Rows from block 6 of a small image classifier, named by matrix and row number. Rows with one number belong to one channel. Each number is 50 + 12 x the weight over its row's rms, rounded and kept within 0 to 99. All counts start at 0.
After each channel's rows are labels from the 100 images, of 14848, where the channel reaches its highest value: "lies over" is the class under the peak; "strongest on" is what is common among them. Only what is clearly more common there than usual is listed. The data: simulated grey scan slices of phantoms with and without marks.
# convs0: expand pointwise conv (model.blocks.6.convs.0.weight, 480x80x1x1), inputs 0-79
# convs1: depthwise 3x3 conv, stride 2 (model.blocks.6.convs.1.weight, 480x1x3x3, trained with AdamW), a 3x3 kernel
# convs2: project pointwise conv (model.blocks.6.convs.2.weight, 160x480x1x1, transposed), outputs 0-79

convs0.55:69 42 41 52 61 58 45 58 50 50 31 18 54 51 50 40 50 72 50 47 50 51 50 47 66 57 60 23 47 50 50 50 29 50 47 50 67 50 45 50 50 69 50 38 50 50 50 67 36 50 62 50 64 55 45 42 68 30 50 48 50 22 76 89 50 34 60 47 38 40 41 50 34 61 50 26 50 50 51 53
convs1.55:37 47 57 57 67 66 59 70 55
convs2.55:60 39 64 13 50 49 22 50 50 76 59 61 45 29 26 32 71 50 51 50 45 69 45 46 44 38 40 46 65 51 60 50 52 60 50 50 78 55 50 72 50 40 68 61 51 41 47 71 58 50 33 44 47 42 46 39 50 48 49 50 37 54 61 49 67 56 50 61 53 83 58 59 45 50 23 31 50 42 49 43
lies over: mark
strongest on: bright spot; side: left half

convs0.186:55 41 44 47 58 50 67 73 50 60 66 34 50 57 30 50 72 32 34 52 42 37 59 65 50 62 50 41 55 39 62 50 59 81 47 50 64 41 53 21 47 50 50 35 64 50 50 67 39 54 64 58 50 50 50 66 27 60 41 69 50 58 40 50 50 50 46 50 32 55 50 43 52 65 37 66 81 27 50 50
convs1.186:50 58 63 62 68 64 50 67 62
convs2.186:36 35 50 43 37 35 60 77 77 64 68 27 48 48 40 41 40 50 50 50 50 52 61 46 70 50 48 50 53 77 51 46 66 45 62 43 66 29 61 42 50 50 40 43 33 52 50 41 50 30 68 59 70 18 55 50 71 24 58 31 60 37 50 81 54 50 66 50 50 66 72 50 50 50 39 63 42 42 41 28
lies over: bone
strongest on: belly; low contrast

convs0.64:50 38 40 40 56 50 73 50 50 70 50 50 41 47 43 56 50 58 40 29 46 50 26 50 31 50 58 36 50 76 50 76 34 80 59 50 50 50 52 45 50 50 19 45 50 66 38 67 50 43 56 72 70 50 38 50 50 45 66 54 28 47 60 50 72 56 50 29 57 50 50 57 50 44 45 56 42 28 50 35
convs1.64:60 42 32 65 63 55 52 69 57
convs2.64:58 23 52 62 50 40 50 42 50 43 28 45 50 26 50 68 47 70 50 36 29 42 50 50 41 50 56 50 44 51 50 22 75 65 42 31 54 44 50 38 50 15 27 31 50 69 50 50 48 46 72 50 50 50 64 48 50 60 43 50 47 38 61 50 45 54 35 50 50 50 50 50 50 39 58 33 44 55 58 37
lies over: soft tissue
strongest on: crack in bone; side: right half

convs0.104:67 50 61 50 50 48 38 46 50 57 70 59 59 28 53 66 61 56 84 50 50 50 29 56 68 35 79 34 49 50 59 50 45 50 50 31 50 50 70 50 36 50 50 67 50 34 50 39 50 59 61 50 63 38 41 50 67 57 67 50 48 76 48 51 50 29 41 35 50 50 60 65 42 50 29 32 47 54 42 28
convs1.104:59 69 59 60 59 65 64 62 47
convs2.104:74 59 50 71 37 67 65 62 55 43 64 50 58 36 30 34 35 40 50 49 50 50 53 49 52 50 40 50 50 56 50 31 56 67 50 40 54 69 36 47 54 37 50 56 63 62 44 50 50 51 42 50 75 33 64 50 60 44 75 49 46 50 50 78 63 50 50 50 68 65 52 57 50 59 46 61 58 50 66 67
lies over: organ
strongest on: limb; ring

convs0.458:50 69 47 58 39 50 50 50 32 44 32 54 51 82 32 35 50 40 33 53 50 27 32 78 50 36 42 50 50 53 50 50 50 55 41 49 44 50 50 55 84 29 50 36 34 69 50 41 37 50 50 50 66 33 44 57 50 57 50 35 73 50 46 29 50 50 50 51 53 71 58 38 50 50 77 37 50 59 50 44
convs1.458:46 47 36 33 30 42 42 40 38
convs2.458:72 73 50 60 23 50 53 18 22 50 50 50 50 50 50 50 63 50 35 50 50 57 76 28 50 71 50 50 37 31 50 22 50 50 60 69 50 53 50 46 41 50 69 16 50 50 50 49 41 61 41 38 50 58 50 49 58 50 49 39 63 50 50 50 50 35 59 39 50 50 47 50 43 45 50 50 62 49 66 49
lies over: air
strongest on: limb

convs0.327:50 59 58 50 50 47 39 45 60 56 50 50 62 36 50 67 54 42 59 58 69 63 58 50 68 37 31 34 52 50 72 39 50 60 50 13 31 50 38 60 50 43 44 50 40 50 50 50 50 68 65 41 34 29 53 43 66 49 50 50 59 48 55 81 50 33 24 40 54 50 35 63 55 27 30 62 54 32 50 50
convs1.327:62 60 60 60 74 59 63 52 53
convs2.327:66 50 50 52 36 55 47 50 50 48 50 46 50 50 62 50 50 34 55 50 37 50 73 56 50 42 50 57 52 50 50 50 50 64 50 34 68 61 34 50 36 52 50 58 54 89 29 51 48 56 28 50 67 30 67 66 50 50 65 50 55 53 50 80 81 68 41 48 50 49 28 28 37 42 48 50 60 50 50 51
lies over: organ
strongest on: low contrast; ring; bright spot

convs0.86:76 50 50 46 25 62 32 50 50 52 61 61 40 36 67 48 50 50 50 50 47 50 49 62 75 69 40 61 72 51 62 48 38 50 42 50 50 50 70 43 50 65 50 19 50 24 50 59 58 59 63 62 32 50 43 50 63 59 50 52 50 24 50 70 55 35 36 50 50 59 46 60 72 50 50 35 63 75 56 50
convs1.86:41 44 42 30 48 35 45 60 69
convs2.86:51 58 59 22 50 49 31 40 59 50 68 48 76 54 38 50 50 51 33 44 50 50 82 50 40 58 70 53 50 50 36 47 42 50 73 75 63 50 50 58 27 32 32 50 50 50 50 50 60 38 59 50 50 42 58 58 50 50 73 65 77 38 50 28 64 50 62 50 29 50 70 53 53 83 50 65 38 14 38 48
lies over: mark
strongest on: bright spot

convs0.344:50 82 50 50 84 71 53 46 50 58 43 35 44 55 72 43 43 50 50 50 61 38 50 47 38 50 51 53 71 36 23 59 34 50 32 71 33 50 50 35 50 50 46 50 45 50 69 50 50 50 50 52 39 60 56 21 46 63 50 50 59 33 32 53 50 68 67 50 63 33 50 34 50 59 35 55 50 50 70 50
convs1.344:47 37 39 38 53 32 54 43 28
convs2.344:65 50 50 35 69 50 22 68 50 39 50 50 16 27 50 64 59 73 63 50 67 49 57 58 48 37 70 50 80 43 50 50 50 48 50 44 32 50 35 50 50 41 50 62 50 29 47 62 64 50 50 50 50 56 33 50 67 44 50 24 50 29 50 50 50 33 50 59 50 35 43 36 69 50 50 50 50 61 50 45
lies over: soft tissue
strongest on: belly

convs0.126:50 27 45 50 53 50 56 50 50 38 66 49 49 50 57 46 40 50 50 50 46 69 23 54 58 62 61 55 59 56 47 75 48 81 50 50 39 44 33 50 54 50 71 50 41 47 37 40 41 29 30 50 38 22 59 42 54 74 44 50 37 63 34 36 63 50 50 50 50 19 65 50 50 40 49 46 23 50 67 50
convs1.126:52 57 66 32 49 68 39 53 64
convs2.126:49 50 49 50 51 55 40 18 68 45 25 50 50 49 37 62 61 50 65 40 50 50 50 55 38 50 33 77 50 36 48 50 50 50 58 50 43 57 55 69 50 80 50 50 58 42 30 50 61 41 41 50 50 52 62 50 50 50 45 50 62 62 70 50 66 50 45 62 62 50 50 66 27 50 32 56 58 38 48 50
lies over: soft tissue; bone
strongest on: crack in bone; belly

convs0.44:74 44 50 48 50 63 50 50 72 64 50 12 50 50 53 63 47 60 40 50 39 50 50 50 73 50 74 49 39 70 31 50 50 59 50 35 56 50 50 40 50 50 76 41 63 50 50 74 62 51 56 50 72 40 32 53 50 50 50 57 50 30 42 54 28 45 69 47 50 59 37 63 36 45 65 50 42 48 50 76
convs1.44:54 35 53 67 59 33 62 65 47
convs2.44:36 50 64 33 68 67 50 55 50 60 49 38 50 50 68 46 23 59 59 62 59 50 50 59 50 50 32 50 52 68 55 58 43 54 64 60 58 53 50 50 46 50 50 26 61 50 50 68 50 50 33 51 87 46 60 66 38 66 59 65 50 61 77 38 34 67 38 55 44 61 50 50 51 43 50 50 66 45 50 52
lies over: organ; lung or cavity
strongest on: bright spot

convs0.300:21 51 58 43 50 56 50 37 37 55 50 46 39 50 81 50 50 82 50 50 66 50 26 66 48 50 52 49 50 50 50 55 66 50 47 50 50 54 70 35 41 56 50 36 50 65 46 50 56 66 32 50 61 72 82 60 50 33 36 48 62 67 50 50 49 32 47 47 55 50 54 50 50 50 46 70 69 69 34 70
convs1.300:62 49 43 69 45 36 64 63 37
convs2.300:72 29 73 61 47 50 54 57 62 58 50 50 53 50 34 31 37 58 50 50 50 39 86 41 50 50 63 57 35 50 57 68 50 48 60 50 47 50 34 58 60 46 37 50 63 50 50 67 50 50 58 50 40 50 36 59 55 50 50 71 40 50 50 51 45 39 50 70 50 50 50 50 50 37 58 46 41 41 21 50
lies over: soft tissue
strongest on: belly; low contrast

convs0.221:47 62 42 60 65 46 50 50 64 68 54 62 54 48 50 50 62 79 36 50 50 65 44 61 71 50 50 51 50 50 50 58 20 43 33 41 32 38 71 69 63 61 50 68 50 43 50 38 50 47 64 66 30 45 54 58 56 83 61 36 34 50 50 65 50 62 50 38 40 76 50 69 66 41 54 51 36 50 53 50
convs1.221:54 63 62 60 42 47 39 33 31
convs2.221:49 33 33 83 50 66 31 50 50 50 55 45 50 72 58 50 50 32 47 37 34 61 54 36 40 41 50 72 59 43 50 62 49 72 19 66 65 64 55 49 29 39 49 50 48 29 32 24 50 50 50 52 62 50 42 61 33 51 50 57 30 62 43 50 50 50 31 72 50 50 38 50 50 68 74 50 47 74 48 50
lies over: lung or cavity
strongest on: ring

convs0.419:62 41 43 52 28 59 26 50 39 77 50 35 50 52 44 43 50 55 34 60 60 63 59 48 58 32 50 50 55 50 26 50 32 66 58 61 43 71 51 42 50 70 50 50 19 64 50 35 50 58 52 50 50 44 50 50 34 22 33 50 66 33 50 64 45 50 42 45 78 50 50 62 50 72 50 50 64 58 40 57
convs1.419:28 49 49 45 67 59 64 66 54
convs2.419:50 60 72 13 70 73 34 50 62 50 50 50 32 50 50 53 54 50 57 34 50 54 50 50 58 33 56 50 75 50 37 50 64 45 65 50 48 53 48 50 50 32 47 60 51 60 58 53 51 35 51 55 44 50 43 50 50 40 42 50 22 65 76 49 65 50 50 61 25 50 50 46 11 50 34 50 49 50 46 42
lies over: mark
strongest on: bright spot

convs0.214:50 50 50 70 50 27 50 50 50 50 53 61 50 50 37 51 50 59 61 44 75 50 25 50 42 27 64 50 50 41 26 47 49 51 41 48 74 37 50 50 50 61 80 59 45 36 34 63 25 50 29 48 50 41 42 50 50 59 84 60 64 48 35 50 40 33 42 50 50 57 50 39 50 51 50 82 50 50 36 50
convs1.214:47 31 41 50 34 39 56 31 40
convs2.214:61 47 44 50 50 36 50 29 40 50 71 50 40 50 67 63 33 62 50 50 54 50 50 73 53 78 46 44 38 45 50 42 59 50 50 24 64 68 55 59 81 50 34 50 18 30 47 59 50 50 64 57 24 50 50 50 64 57 47 50 68 53 61 63 70 54 60 35 65 60 36 39 58 50 61 49 50 50 56 34
lies over: soft tissue; lung or cavity
strongest on: side: right half

convs0.290:57 63 50 50 59 60 65 44 47 46 57 53 73 50 45 62 40 70 50 50 35 77 46 54 50 54 51 50 64 75 50 50 50 50 62 50 51 62 51 78 43 79 63 50 50 35 34 61 50 55 70 62 61 26 19 50 50 50 38 50 56 50 67 50 37 50 55 50 43 50 46 50 37 35 20 43 26 50 39 50
convs1.290:45 39 54 40 56 28 27 53 52
convs2.290:45 33 50 54 45 17 41 30 50 46 37 50 50 27 50 50 55 50 51 50 50 50 50 42 54 45 50 50 38 39 50 50 73 42 45 50 50 45 50 50 32 50 46 50 50 50 50 50 54 50 50 71 60 67 83 65 60 46 50 50 86 50 50 50 50 66 50 38 50 50 50 50 56 50 49 80 74 82 48 50
lies over: organ
strongest on: several spots

convs0.336:46 59 50 50 59 71 50 45 37 38 34 47 44 50 72 50 40 58 46 50 51 61 42 64 65 49 50 50 50 50 54 74 66 64 34 55 19 53 50 45 50 53 50 49 50 39 45 44 58 57 42 79 19 43 33 57 41 47 64 38 46 65 33 53 40 61 21 36 63 61 49 69 50 64 38 31 45 50 59 70
convs1.336:36 54 67 48 33 58 55 43 31
convs2.336:61 34 73 47 64 57 34 57 45 31 19 46 46 50 53 65 72 40 50 49 39 50 50 18 78 31 73 37 62 50 59 52 47 56 41 33 35 64 52 33 34 41 72 50 57 64 57 44 50 55 52 50 46 29 64 50 47 45 42 50 50 50 45 50 60 50 57 59 52 50 50 67 48 38 58 32 53 38 41 50
lies over: organ; lung or cavity
strongest on: ring

convs0.154:57 24 65 38 37 74 57 59 50 50 50 64 20 50 50 50 61 60 50 50 28 53 24 50 69 43 39 63 50 71 76 31 50 45 58 50 50 63 62 39 50 39 50 55 53 34 39 53 50 50 50 50 41 50 50 57 24 48 50 24 42 50 39 40 53 43 50 49 37 60 50 50 50 67 35 66 73 61 46 33
convs1.154:31 36 46 54 29 40 49 64 53
convs2.154:68 31 50 50 50 50 50 73 51 48 50 52 50 33 50 50 50 52 65 30 50 30 50 50 51 50 55 59 60 50 55 50 29 50 37 71 44 44 43 62 50 34 50 50 50 67 70 52 48 37 50 32 50 50 50 41 70 54 49 46 49 16 51 29 50 29 50 45 23 38 50 32 50 35 37 50 50 50 62 53
lies over: bone; organ
strongest on: low contrast; limb; several spots

convs0.241:54 68 45 44 50 53 50 40 39 32 50 24 60 34 64 47 43 43 49 34 40 48 35 60 65 57 28 37 61 50 34 47 55 59 32 15 48 65 64 57 30 54 58 29 51 50 50 50 39 28 40 50 50 50 50 67 50 50 58 40 50 50 50 63 50 50 47 42 28 73 60 61 71 55 50 46 30 64 61 69
convs1.241:52 61 38 66 60 45 71 49 37
convs2.241:58 75 50 50 49 50 50 56 48 47 55 50 26 43 50 59 36 50 49 36 50 44 60 36 49 58 29 53 57 41 64 63 58 55 35 69 45 55 49 37 43 72 50 50 50 57 50 50 70 50 34 81 57 29 45 59 50 42 47 49 50 50 50 33 50 45 49 50 55 29 34 65 77 50 42 51 71 29 75 38
lies over: lung or cavity
strongest on: dark spot; chest; side: left half

convs0.377:59 50 53 65 50 78 35 50 70 50 50 64 71 41 45 37 29 61 69 49 50 50 71 50 36 60 50 54 50 20 44 67 40 58 31 52 58 37 55 50 46 59 43 37 62 50 62 66 40 58 66 50 29 40 58 37 50 51 50 70 63 59 47 69 56 50 35 43 76 50 57 38 50 32 50 25 49 51 50 49
convs1.377:56 52 58 58 80 65 50 47 48
convs2.377:50 50 65 50 56 44 42 60 50 39 60 44 25 50 45 35 50 50 54 43 51 48 50 50 70 50 50 69 50 32 48 75 50 50 30 33 50 63 55 57 50 44 50 50 59 50 43 34 44 39 66 41 80 55 50 41 59 74 50 42 46 43 34 47 79 57 50 55 76 50 79 68 52 40 69 50 63 40 37 53
lies over: mark
strongest on: bright spot

convs0.144:50 59 51 50 46 34 50 50 50 66 50 50 34 69 46 50 69 69 50 31 25 60 49 50 48 69 50 50 61 58 50 48 50 39 40 52 50 50 73 45 39 50 44 40 56 86 50 21 62 63 47 50 59 34 50 69 50 50 42 49 83 50 52 44 58 46 67 65 60 30 56 50 50 36 69 26 35 50 50 50
convs1.144:38 59 42 63 63 32 41 54 33
convs2.144:37 50 55 50 46 19 50 57 60 34 47 51 27 36 27 50 50 39 38 32 50 50 50 58 50 50 26 50 50 48 58 63 50 51 50 49 50 28 38 60 27 90 55 46 50 50 66 68 50 47 50 61 55 50 69 63 37 76 47 50 50 36 87 87 50 47 44 30 58 50 60 42 39 48 58 50 60 50 50 50
lies over: soft tissue; organ
strongest on: belly

convs0.233:47 45 50 50 78 80 60 66 50 81 62 50 53 50 50 50 57 48 64 64 36 50 44 52 58 60 64 51 32 50 40 33 57 30 71 34 28 41 50 50 53 44 41 50 50 26 57 50 36 50 60 50 50 42 49 69 61 47 71 47 55 58 28 36 35 65 42 42 60 53 65 58 50 71 32 58 50 47 59 39
convs1.233:54 56 52 58 69 61 67 63 65
convs2.233:50 77 41 66 39 45 55 62 29 76 64 50 50 45 48 49 54 40 72 50 57 31 34 76 50 50 39 50 31 35 62 56 50 50 57 42 50 59 59 50 50 63 50 73 59 53 48 79 39 43 75 47 50 47 45 58 50 50 29 64 50 80 60 50 40 33 44 62 50 59 62 64 64 46 51 50 75 48 49 43
lies over: bone
strongest on: belly; noisy; low contrast

convs0.291:40 51 39 36 50 55 55 40 44 64 50 50 60 63 67 39 59 50 61 63 51 67 49 52 51 50 66 57 70 50 54 50 50 47 48 50 50 58 64 58 50 50 50 61 77 63 50 50 63 27 40 50 50 23 75 76 69 50 31 31 46 42 60 67 32 53 70 34 64 45 35 40 50 67 43 58 58 75 50 67
convs1.291:69 66 52 59 64 42 51 62 64
convs2.291:50 41 36 59 58 47 25 35 47 50 48 41 50 34 44 55 55 50 50 49 44 50 59 50 52 50 69 52 36 50 37 50 40 28 63 50 56 52 50 50 53 51 26 54 50 29 67 50 28 66 53 50 50 42 33 47 40 50 51 36 48 50 25 50 39 54 50 42 50 37 21 50 46 26 64 50 67 50 50 57
lies over: soft tissue
strongest on: belly; low contrast

convs0.299:55 77 43 39 50 47 46 50 42 50 50 37 50 45 83 76 35 27 66 50 41 59 57 43 52 82 64 50 38 50 42 40 41 50 49 50 60 50 66 50 72 50 59 50 53 50 75 49 50 37 44 50 50 77 50 57 26 57 46 43 50 58 73 60 39 47 56 50 50 48 37 73 25 50 54 38 50 50 50 43
convs1.299:43 66 57 31 40 64 56 34 51
convs2.299:50 64 23 76 41 63 58 40 55 50 50 50 68 50 50 42 47 35 50 69 57 33 64 25 58 46 69 50 51 50 50 50 50 30 60 56 83 50 71 55 50 53 56 50 67 50 44 53 50 50 50 48 33 39 50 53 61 50 50 55 60 42 43 50 50 48 47 50 57 63 55 64 50 50 45 33 62 68 46 55
lies over: lung or cavity
strongest on: dark spot; side: left half; chest

convs0.413:50 51 53 50 55 75 44 63 67 72 60 30 56 50 77 70 57 41 66 51 50 25 50 43 69 30 60 35 33 54 50 50 62 50 50 34 50 44 83 36 50 54 50 45 31 31 63 56 65 78 59 41 60 50 45 50 64 37 50 50 51 50 42 55 50 50 50 50 56 50 62 50 30 27 38 63 53 52 50 50
convs1.413:58 56 38 62 62 60 50 60 74
convs2.413:43 66 76 56 60 60 63 48 33 61 66 57 59 35 50 36 44 49 50 50 50 43 50 50 58 43 50 69 50 19 50 65 66 50 54 50 62 50 47 46 39 49 36 49 37 42 71 60 59 50 51 67 50 50 81 50 50 61 51 50 55 74 60 51 81 79 53 54 41 39 50 31 58 50 51 50 74 50 50 56
lies over: mark
strongest on: bright spot

convs0.393:28 57 50 47 50 50 64 63 41 47 46 38 50 54 50 64 51 51 54 57 37 51 38 60 59 34 50 69 30 50 50 54 53 57 50 50 41 50 62 50 50 35 45 39 61 19 50 29 50 61 54 45 65 62 50 73 76 32 57 50 50 22 29 27 73 53 45 21 54 50 50 50 25 50 57 70 50 50 53 49
convs1.393:47 36 31 59 61 59 44 62 67
convs2.393:72 42 50 72 50 72 50 50 46 50 50 59 46 50 54 50 57 50 50 50 65 31 45 50 42 31 37 61 50 20 49 53 77 16 75 55 51 37 61 40 50 68 46 50 50 44 58 44 59 47 50 32 57 50 36 58 33 59 54 31 56 50 53 53 48 75 52 67 53 50 50 27 55 28 51 43 66 62 45 50
lies over: bone
strongest on: belly; low contrast

convs0.247:52 76 72 43 50 36 50 50 68 64 50 50 49 44 62 50 39 42 46 50 66 50 63 50 50 31 50 45 67 66 43 50 74 50 49 52 76 60 30 60 53 51 50 50 62 46 34 74 55 34 45 50 50 50 50 32 80 64 50 50 39 50 39 51 36 50 44 53 78 54 22 42 50 59 29 49 50 47 26 47
convs1.247:37 53 46 55 57 68 68 63 64
convs2.247:70 44 57 40 48 50 50 47 76 49 56 21 62 62 50 70 43 64 44 65 57 50 33 49 35 58 67 46 41 50 42 36 31 64 54 66 50 17 38 58 50 60 50 50 50 50 50 50 36 61 64 52 50 43 54 47 50 47 31 67 68 50 50 57 50 67 50 45 31 51 49 59 47 63 50 42 50 48 72 80
lies over: lung or cavity
strongest on: chest

convs0.259:52 47 54 78 42 50 67 49 37 51 24 68 65 47 53 50 36 42 50 50 50 53 15 51 50 24 36 50 39 52 54 50 50 79 50 32 65 36 50 50 67 50 78 43 31 50 72 61 50 50 50 64 29 52 61 50 50 57 50 50 63 51 42 34 33 32 64 50 47 50 51 46 50 26 50 44 46 52 47 50
convs1.259:42 41 41 56 23 42 44 46 36
convs2.259:50 36 21 50 36 26 50 30 24 50 50 47 53 48 55 50 60 21 61 50 60 64 50 50 50 58 42 60 50 50 50 28 55 50 42 50 78 48 50 55 57 50 84 50 50 50 50 50 52 60 53 45 50 50 67 72 49 50 53 66 74 91 59 54 43 25 50 37 49 58 50 37 56 28 38 50 88 51 50 31
lies over: air
strongest on: limb